config.toml
model = "image captioner"
translate = 0.12
encoder_depths = [2, 5, 2]
decoder_width = 256
decoder_layers = 6
decoder_norm = "rmsnorm"
decoder_head_dim = 48
decoder_fused_qkv = false
learning_rate = 0.0014
shampoo_beta = 0.95
adamw_lr_other_params = 0.00084
epochs = 21.3
lr_schedule = "cosine"
Rows from block 2 of the text decoder, named by matrix and row number. Rows with one number belong to one neuron. Each number is 200 + 20 x the weight over its row's rms, rounded and kept within 0 to 999. All counts start at 0. After the name is the row's rms in percent of the matrix's.
# fc1: MLP up (decoder.blocks.2.mlp.fc1.weight, 768x256), inputs 0-51
# fc2: MLP down (decoder.blocks.2.mlp.fc2.weight, 256x768, transposed), outputs 0-51
fc1.83,103,225,230,183,217,183,208,189,221,201,205,206,211,245,179,229,198,202,213,201,233,205,217,179,199,222,243,182,174,187,217,197,154,202,179,225,195,185,215,216,221,177,192,212,169,199,192,162,242,201,216,197,204
fc2.83,101,202,192,210,243,194,179,193,194,197,228,210,214,224,194,206,219,210,200,217,182,222,189,195,193,180,216,175,213,166,186,175,203,197,225,202,221,202,200,214,224,180,195,209,199,213,174,231,197,195,227,208,196
fc1.84,103,228,195,228,186,197,186,167,208,225,212,203,200,211,203,237,214,181,191,181,194,184,195,220,226,205,196,236,191,214,227,210,187,186,218,204,196,217,186,197,180,197,190,184,212,193,211,146,216,145,176,206,207
fc2.84,101,229,205,180,165,190,192,210,173,204,228,174,196,196,206,235,236,193,213,171,217,208,219,195,215,180,213,169,213,199,184,183,203,223,209,213,177,201,193,213,212,172,196,169,181,207,230,187,216,223,208,200,195
fc1.85,105,224,187,231,186,156,184,147,205,224,211,176,214,191,217,201,158,211,185,217,232,212,223,256,222,174,229,186,193,222,204,212,224,209,186,157,231,210,252,215,184,194,210,221,209,201,190,214,214,208,226,185,188
fc2.85,116,212,171,210,206,198,211,170,176,194,206,215,186,183,196,194,194,200,178,174,206,179,215,152,190,217,218,198,189,217,187,179,184,236,207,200,197,234,208,196,213,203,177,184,202,223,157,181,223,203,144,226,165
fc1.86,091,175,210,193,203,170,193,222,222,175,188,209,195,190,170,203,219,211,202,187,218,224,218,172,200,219,220,231,213,233,241,200,195,174,203,223,175,200,217,205,178,165,182,195,208,150,220,185,221,189,213,219,196
fc2.86,095,195,180,216,219,222,200,202,162,214,189,208,212,195,220,193,189,153,197,197,200,216,177,230,230,184,211,167,176,213,142,171,175,196,229,200,216,190,179,228,175,213,190,209,191,256,182,179,216,222,195,182,169
fc1.87,096,164,190,189,191,189,194,219,208,208,241,216,208,235,209,204,171,191,222,222,166,196,185,210,227,258,235,205,206,194,197,178,202,206,229,192,182,204,177,223,196,217,207,184,223,192,201,196,206,188,181,197,219
fc2.87,097,229,198,165,223,210,187,202,194,196,176,205,186,173,195,193,182,188,207,191,209,201,195,206,200,210,237,172,192,209,184,214,198,231,180,191,190,208,199,208,180,179,172,231,181,172,197,176,221,211,193,183,192
fc1.88,109,240,218,184,209,203,203,185,234,210,148,219,196,178,214,233,165,195,230,158,209,219,191,205,188,214,205,212,212,191,205,200,222,187,217,174,176,206,206,184,235,185,241,145,195,183,216,190,184,198,221,183,225
fc2.88,101,167,203,173,196,208,197,185,199,213,184,201,186,214,201,200,189,169,229,155,240,210,167,181,181,216,172,208,190,193,182,197,166,194,216,232,178,156,166,183,194,180,191,201,184,214,176,153,227,219,202,225,178
fc1.89,103,218,180,215,178,189,226,189,211,214,190,188,200,203,191,226,204,180,197,211,203,232,234,188,178,219,221,171,221,219,173,209,167,218,201,220,217,185,169,173,200,212,183,167,184,235,183,204,221,201,184,193,185
fc2.89,110,216,181,205,213,190,180,220,178,224,175,170,227,179,204,186,172,227,208,220,224,189,210,200,232,239,229,196,205,182,176,161,204,174,203,228,183,210,201,222,208,209,221,219,229,226,167,233,234,206,194,177,174
fc1.90,109,166,172,220,185,187,219,202,189,147,193,208,178,217,213,193,198,183,215,192,182,217,208,235,202,210,186,165,203,181,233,184,217,171,153,202,226,204,178,222,145,193,216,175,180,195,213,210,198,200,192,206,174
fc2.90,109,205,185,225,198,167,208,191,196,172,195,183,226,211,201,194,203,185,186,187,191,191,222,179,171,192,227,217,180,185,238,201,218,177,204,192,199,191,188,220,216,232,159,196,193,185,211,220,176,186,197,175,185
fc1.91,103,205,221,207,244,174,190,188,212,250,226,197,221,223,238,193,198,181,215,211,215,219,173,232,209,212,201,210,209,186,189,201,187,224,205,218,170,183,191,199,199,204,205,215,179,210,190,194,157,183,164,195,223
fc2.91,104,201,211,199,204,175,170,205,203,217,229,194,204,231,184,229,212,178,181,189,171,179,192,187,194,193,208,209,216,237,150,210,187,222,198,185,199,200,240,221,187,188,186,218,207,178,164,189,230,208,195,228,182
fc1.92,098,250,197,216,187,208,214,167,231,191,200,186,208,195,209,193,171,223,189,223,206,228,179,148,202,197,184,229,185,217,174,206,168,212,210,185,194,234,202,198,205,225,215,184,231,191,202,203,224,237,204,200,206
fc2.92,099,188,207,177,143,192,195,189,146,234,168,167,176,191,174,199,218,188,219,162,211,205,219,234,191,207,221,231,203,168,186,231,187,190,178,204,184,180,187,183,211,191,181,209,207,195,189,199,207,193,242,223,194
fc1.93,116,192,199,201,234,221,192,223,213,209,199,186,194,167,202,208,195,195,191,170,216,220,186,236,172,229,193,199,211,214,212,162,203,209,193,195,200,218,201,181,219,171,199,175,171,224,203,204,212,197,196,197,222
fc2.93,109,182,227,184,198,218,206,203,199,234,190,178,202,183,211,195,183,187,184,169,257,205,194,209,221,224,141,211,225,183,182,173,196,180,190,199,220,198,207,203,196,179,191,211,198,150,187,194,213,214,156,194,185
fc1.94,106,215,218,215,205,209,197,228,196,213,209,181,177,206,235,175,232,176,189,183,194,191,183,196,205,197,199,211,207,195,199,202,202,187,226,171,201,202,171,184,239,188,217,174,199,191,195,195,261,196,189,159,210
fc2.94,104,223,212,245,212,196,231,191,202,184,182,240,203,209,227,221,198,194,196,185,217,211,205,215,188,226,193,214,208,192,205,194,154,166,193,214,237,179,232,239,206,201,193,204,215,178,217,179,201,210,201,183,221
fc1.95,101,221,144,205,195,178,188,208,178,207,218,194,192,225,169,176,202,187,203,196,180,190,235,212,185,188,213,239,198,193,195,198,243,212,167,190,209,170,204,195,183,215,186,195,219,228,238,203,188,226,173,209,183
fc2.95,106,169,177,209,198,175,242,234,199,196,210,190,198,169,188,189,225,193,228,170,190,209,212,231,254,171,149,211,199,217,210,214,199,201,211,209,199,204,192,217,219,238,188,212,190,181,226,223,191,189,219,182,193